From a checkpoint of a small audio captioner.
Model: encoder arch convmixer, encoder depths [8].
Training: soap at rate 0.0008, 11600 steps, batches of 128.
Rows from block 3 of the audio encoder of a small audio captioner, named by matrix and row number. Each number is 128 + 24 x the weight over its row's rms, rounded and kept within 0 to 255. All counts start at 0. Numbers have three digits each.
After each channel's rows are labels from the 100 clips, of 14976, where the channel reaches its highest value: "strongest on" is what is common among them. Only what is clearly more common there than usual is listed. The data: synthesised sound scenes: up to three everyday sounds over a background.
# pw: pointwise conv (encoder.blocks.3.pw.weight, 128x128x1x1), inputs 0-127

pw.8:062138132137145140114114131133119129161139187119151124135082141127134146129132132084103129121118125127151137131158121106130117137154148126108106139191169173158116127125109159104144138149069133120140106114115143081123139129151189102138113145153101154133141144145130077097121158165110144138091102103165113125145095115133126134109114130153079126173156126118121080107140116111178123110096
strongest on: footsteps

pw.55:116142180148112119127161153109133140115158123142144134063134107120134141097165178147117109131152103088132100181077113143144142126101125110125132117116143124110160094142162134129144133147135076155126093106118129119141141177113102135129110104084113129162153097130142200114137092133140112095128121129154097072143107138117126157097131138145113085105112162104139141143104121179137124122123
strongest on: thin (high-pass)

pw.81:124134129183106124121127127091136143148125135123138143153125163127199133129128106141112147116109113108133122116113087166129094128108095139181150123066177136131164107140086102129132103172140093118126149130157148124129178141123143074146111156137126110124101155071130124111108114140117122127142105106147141103101145152122126114077119127107125110150136135103177171105114146091122143077149
strongest on: thin (high-pass); church bell

pw.51:148122113138166163108156139124142157113115093090115171098124109112133112172093143120146132089177132156169100107189109162141113117139133136126105132139101102100125145102112152112086144141122137119138112130168142070104125111115106163137154119124122143119130141118100096152137079106117139121110119101090150140147103109143118118139112109142107143077097120105150122189109120088114161172155
strongest on: background: none; laser zap; first sound: laser zap

pw.86:100111108114144153092168116127105163110126114107129134140072130124104094088124143144178128140192094112123137165120158112201100157140109134130189136135128151152149117131144134092145136148100110122146125161117121112092147149070112111101142130129129119128130119138175074115124123153137147119118135118099132160110143088130153124176154111114126137119103125121162159084102144115107125102127
strongest on: reverberation; text has "room"; text has "reverberant"

pw.115:120138116111090140143162183096123106171153105123095115130115123105161137182143152152108119153105125121119104097117113099129148122096137122108182094097113163112156128122094116133154138082157124121123102114156117136119148141112135150088170107125143123144144175123136150145129127095155142115137147148211156089113120154126124156118114138108131099125145147126121142093096103148149080138079
strongest on: background: none; church bell; first sound: church bell

pw.104:109128118065133138141137110172120163114147146114107133104105123134110158089162149144123160154164101129191128095093103188109118106142123096165148138151097151135099127110102123113099092093117101171106121101150167135137098104158148132113159167110164116109133169123113123127115134129098131126126112111110145103152103095124137126167117125094076128118122134122133133065116129148110115128107
strongest on: reverberation; text has "room"; text has "reverberant"; background: none

pw.99:114104134127115136104144113098177118096106104170135152113185083138167088135128134093120102128111132082115176104095075120120113133130158119075142144124164085123115115129106104099129154126095140125145104118145123150147145110140126125086145124147100105106149117155162107141148105127162107180129133118086133136116108104133094118149095100140149122099091107145105123083106082110129129149139
strongest on: fly buzzing

pw.96:106164145131100126121165110120127121160110159136117141144125136104156126148178109106144125067106161113114126174155165095109151118106114172087117155179133150125093151119129117146111112110118114136114115107147147100119177136158112162150138150144158098137148130114107138142123125124119145093084138144139116076112113070116135121121112160122072131141114149110099077125176134121093154100121
strongest on: clipping; text has "clipped"

pw.49:113152105111125147132136152124103093054109139122102097111195142096136097124134104154142138119103155153143122132102105117134129100114069143111113112119127110151138120113100097137162116119129117095131113119132128150124192134159114136133178149116132163151092164133114104101128135125130179129186140131125084107148153142127136089122097105142104160162115108158166120133111129142107164094097
strongest on: church bell

pw.125:141156144161147151117109130162171166137127152138117153090083163124121134142095093127124117129122148132129110164107143169136078123101101073110151153172122148136151124134110154132108148159127115072134139160097127154116111138163134141155113092161104134185111141167134173122127115133123113143084146137122107136115158103107156165120134079106103141144103155126131164131116094081131106128122
strongest on: thin (high-pass)

pw.119:127113091128153130095149106148123122129109124141106106128106115150114115159102177120155100111125097151120134147096099121121118118135144148119115117104145101117203158100149135087117099114197093122149108126140121186136192125112109094142143162146150108129083140133168120105165108105125158153151078138111139154131107104151122134147148159092117125164092111170130106129133118115113138152133
strongest on: church bell; background: none; first sound: church bell

pw.66:107146146153140104140129132123130163150134132158113159114099133129158099136080083098128137152141086163127080176167153139130126120096167122134139106064146154100122098148125120116142126162104132103072100102140082106162114098133147087122137150096149093187122138122134114118121168124138115145101105132123118139137124114128150134135132131114112178115117174183149147111141132117163119137108
strongest on: thin (high-pass)

pw.107:109131129147124121151124121114112123154131074133119147134139139081137155132190143132154153089123137139151100124124158131093107128080098131169120087073139120145124146128127112124152126156143058183114129141119120130093106139150121097152104073129125112140117156149127131139103092146116139152108108154074154124145112095160114126094194124113141139096122134130131175094115132140107114148139
strongest on: background: none

pw.121:094106127110125090127104127126136126151150094130173126159131137136162082119126107109187111130088112146131147165119131143124126181119127176108113147091075113112151173174135145083131082116141137116129132158114109087121193140120097123091131118124097128109127128161097123120096149134107142120153109102142152130086132129120125152102157115088138106190117114104115144088128124117125118133126
strongest on: background: none

pw.118:115162136108131109082084121126084104107135130111146100093131113126149161163126141174125123103132099100102130148163109158202136115108109132146075143100135135143139124118114163078114108088168126132120130105088118168130113119087101171111145105144148097161116114115163149157125127081132147108119129120141113161133126132119150161100108102125115131142132130126099096139152076124126134179141
strongest on: clipping; text has "clipped"; siren

pw.82:120142127160159148083146124109147074148101155125088117150131140111166098123107127129137077149149117152154144109105135112074109118130123107123101130070141109118136134125140120149097155106088127123109115138122136150099181104149086124135081128148131089152117135158152122129132160128186110119095144136137165129122132124091111138121162121164116174111127105134080121080182118111108149121131
strongest on: clipping; text has "clipped"; meowing

pw.43:110112124142156108139167107120118106110079120117127143116100139145150155149148123123176132099140090153127130129097122152125102131134109149132162108172134155139130146165126126117111139163156121108133124130117152128079104175146095119127150110155125113074149125140083140109119106111125172119141157103213080144105125108143128156152147101108134111141119116161128122206165110090134149120138
strongest on: church bell; background: none; first sound: church bell

pw.38:143120205162143174116136134127138112119070103122076115138079155135119097095165092132121129125169131151155099110120096161152139113115159134119134124116132116141083107094123125137126147088099130113107116111080099099125122185163119124158136156137126104120113100119125119119130125124147148122129138071128128172144148130174097139151108111090115110132129136109152128180121128167119138107142
strongest on: doorbell; background: none; first sound: doorbell

pw.65:105141137160128165145134144107114101123104184146148129156122114123164115135130089169169098152153154123143102138102135120163126106152107097107109154122079143141136115109125159110124132138160138130140156164162124152147109102145131095164150143132104139158106123110120162129145109135118180127129110097137159116144136154170140160157114129120095131159145100186118093149134107114121085200167
strongest on: background: none; siren; doorbell

pw.97:155160113153112170113112117136100118115156109102150155117127141142151122117110151174122133108115124106100157169141159131105120150123141088162118112127110113111077147129116114139118122091130099141078072115160104131120179139089134167102115092131183169105149139116089111106140121124124141179089070097148112145146170113114098119116104129103137124140091122100124126118133132096096123146114
strongest on: whistle; clipping; text has "clipped"; first sound: whistle

pw.62:126143137117093109158096190101141107137082092126137128159098102128107098092150084150131123122085114136127125111111133100110106139123167123092104136137109119128123192105131142136156132097125162145131132140152140125129161132109093154132124111149078106126142166138103104163112092123140082132139143130101094125128098166097161169095125129140099137130085163184112139144102106150133123104101
strongest on: number of sounds: 3

pw.0:101143099092140121131170108130161094127120124121139121143157108151121180166119160136105102121131102135125129138148136103134135173141109099142094087180161072109176128130124105092174140136097130148072110142147142098115142142125119138138165104098181142116129102133141132140095149104119137116128138119113143138130147123101131163107113148156155201151113094108121141141105158165131157107107
strongest on: background: none; speech

pw.93:141131132115119124166142114101101125103166175114105115122089126173156081132134164164105178178110127105134132117128109147162101140143145153136123117125143156157149121206093112103129146128127137161117136106147144109144150089069101151134157114122127132126131146114135145084139162107103146145109090129128141103167145159116140121130134131108168154091115186103101143157128135144136100144149
strongest on: background: none; laser zap; siren; first sound: laser zap

pw.88:096100177114119106161127147162131144104112105134143158135151148110116115123119129127110093129109128140131147096080112103130128103126145148138134143119130138160135089093125091128107111135088158102163124111151172117126151141119096144101071150099142158176137153094157144138111094106097101098148147130113121107128111116145145100120112153119164109168092170087099142109100107121151088101189
strongest on: thin (high-pass); laser zap

pw.77:088147146122145139131160140130125163080117135096114117105092127116135130144144134119115126107157091097124128104148093114085141083130109120158145160066105071151120106084093117074106160145096122110121118124149140109126159132125120109125112159165144113114148143147137099122163159116127103099110146127138110111127100105140136137123166085164149166112116112115141178149067138141101114092142
strongest on: thin (high-pass)

pw.9:099121137118151132128155121141154070112118121146098152164161133167105108122123134154132123137090133094170128129131111169095155107086122145121095127141135130138127168154159112116122151138095122152097091131135093163094141137136106153142149128146116129157129114087182142114129112115093133151158092111126135130150130154143099099152112117120142106079170170142197130141113154171094124173126
strongest on: background: none; siren; first sound: siren

pw.50:132110124144152170102138106132161125166107168091156123147137121090134057099103119131132113123100158110123086126132107141107110112111178098113149161153130134111105103166143140122082152115099118119149124105115106120122161126135116158114152127149114143092073145128103091076117103131078092104080116085119136106145131109123111095137085130143118136108121128125138145116132136186113125143095
strongest on: spray hiss; background: none; first sound: spray hiss

pw.12:134144174083141143143200089106119163128144139139117150116121100114128106120147116115128138117149149097133146142133111120128119101181101104131135117098141146161157118135131113134102159147092127129118123135193112132082112102118104127119115096183123121163123133147156073184068100100104142151105146169170145117115153144130125163133114086139119154127092144135117101135126155132096130122125
strongest on: thin (high-pass); doorbell

pw.36:137109112108136146107135082134181134105153123134131133095091094115112160123123151112114153078142076122125145146096132130100111108130167149160118163136116091140123101173128133151097124124165103103138108133141127134115105148108152124145147146114137137140164154142138147143126151121144085107175182084084084131129163134135132130122080119145146160118111128135115140148133116188095068123096
strongest on: clipping; text has "clipped"; zipper; spray hiss

pw.75:121124131158143163121132127101147115090123141143083130135149103096139137146094087127124090147117147097079118158100168077152144132105137144104118123114076122133120187100149142130173142139143092096095142105181144150104132113155141140081170121091111135119128078129144099101147168123113158127108116120120130087143143144122148128140093114176118110124154101115142107129131116138130140077138
strongest on: siren

pw.117:123166130126126157117143109146150131107180098149134176129140123112128115128116111147163141163088121147155133084146177164137121140084121121099118128091137131124134130133144137131110121109109119088085117153167111122118152157138119087109124156158130088155092122160129145119102072145128138122159127124148091099093191163129155133140167145105134155147154148097108128142167140186132155108131
strongest on: car horn; first sound: car horn

pw.114:099092148111115114124137119139106130133142123105142117127131092100157101083115152129153096137133099142138132115137145169190107098137105116129073108060097127147119103130115110124110115119120092120146161090153138149124146122144077139124121148095120158098126072109165108136108104105159142160112152101132102168128141088102085158088088146136159126104099107123146100115103143136110142150142
strongest on: thunder

pw.122:144108122122137164089126145110116160140181102122145159127138117119142113154169126084154107155152140136104128150114136138088153109108151096126140153106137144137099122123123162121160104126085101148139114131134077079107172104140151152092141123126141132132104144095133101125114128164083150145107132126130145172116176113083123121088115161164167076144104111153150110106111113145115120111181
strongest on: clipping; text has "clipped"

pw.56:104134133131150148158160167117162160104113130110107139091142099136107150174107119132122103133148135142121106104097098113111138118117128167138107076164092166089106123139114136119138109112197163134135148135115133092116118091145103128134109128106153111160113126119135155132096092146124099118097101142134169185114171097113102190139101117154135122138096125134148132081139139125125120182119
strongest on: clipping; text has "clipped"; fly buzzing

pw.112:113135183125106152118126126119121133109100170129127099120079120064143146095123145081112133149148126158149115136114115168102099102163115140140125136103185127163114119124110126114108112125138138123150141118086128108159124120151118101140087100122136176094151139110076090110100146138139172144123113142144124135149109084140123147099138084165152096096140106092130141109148143128080111083111
strongest on: thunder; explosion

pw.21:113132153104112131153149088084127138083123115092141114105135098104147140111188143091101117112097100137168121161111080124144111147153109143172122116128150151116179090145110140127134148111112125139086137116119086116111167133123098119105091104102128142094115162117138128101153174108142084114133106109091126142173136117113104112144138131169102142139099112134105092104183134115097121122110
strongest on: thunder; first sound: thunder

pw.7:145130129131172092123119132109105096151149140108115130144131161113127176125128121136123105132143114101129081118160139122129102109183111137094120149143119146104149112126118128124175150157118092100135134171126145112136113145120097156136126162128127128103177108084155152148124099154133082122091143159112100177126121110140193096090128057150090129136116156117142138128133159107170138162146
strongest on: background: none; laser zap; water drop

pw.72:117124117127108143138115113198115134100075119130115150119113162125141160132139107123158174150125142152160128128097118131147107164127114116124108152073117161130131131129127142124150181160140127143102105179100148083080120097128113134074129157077135151137148168111128140117113109124130115140134115136087133122106109098130113117144127110090120156103140136104158174080155129091114189127128
strongest on: church bell; background: none; first sound: church bell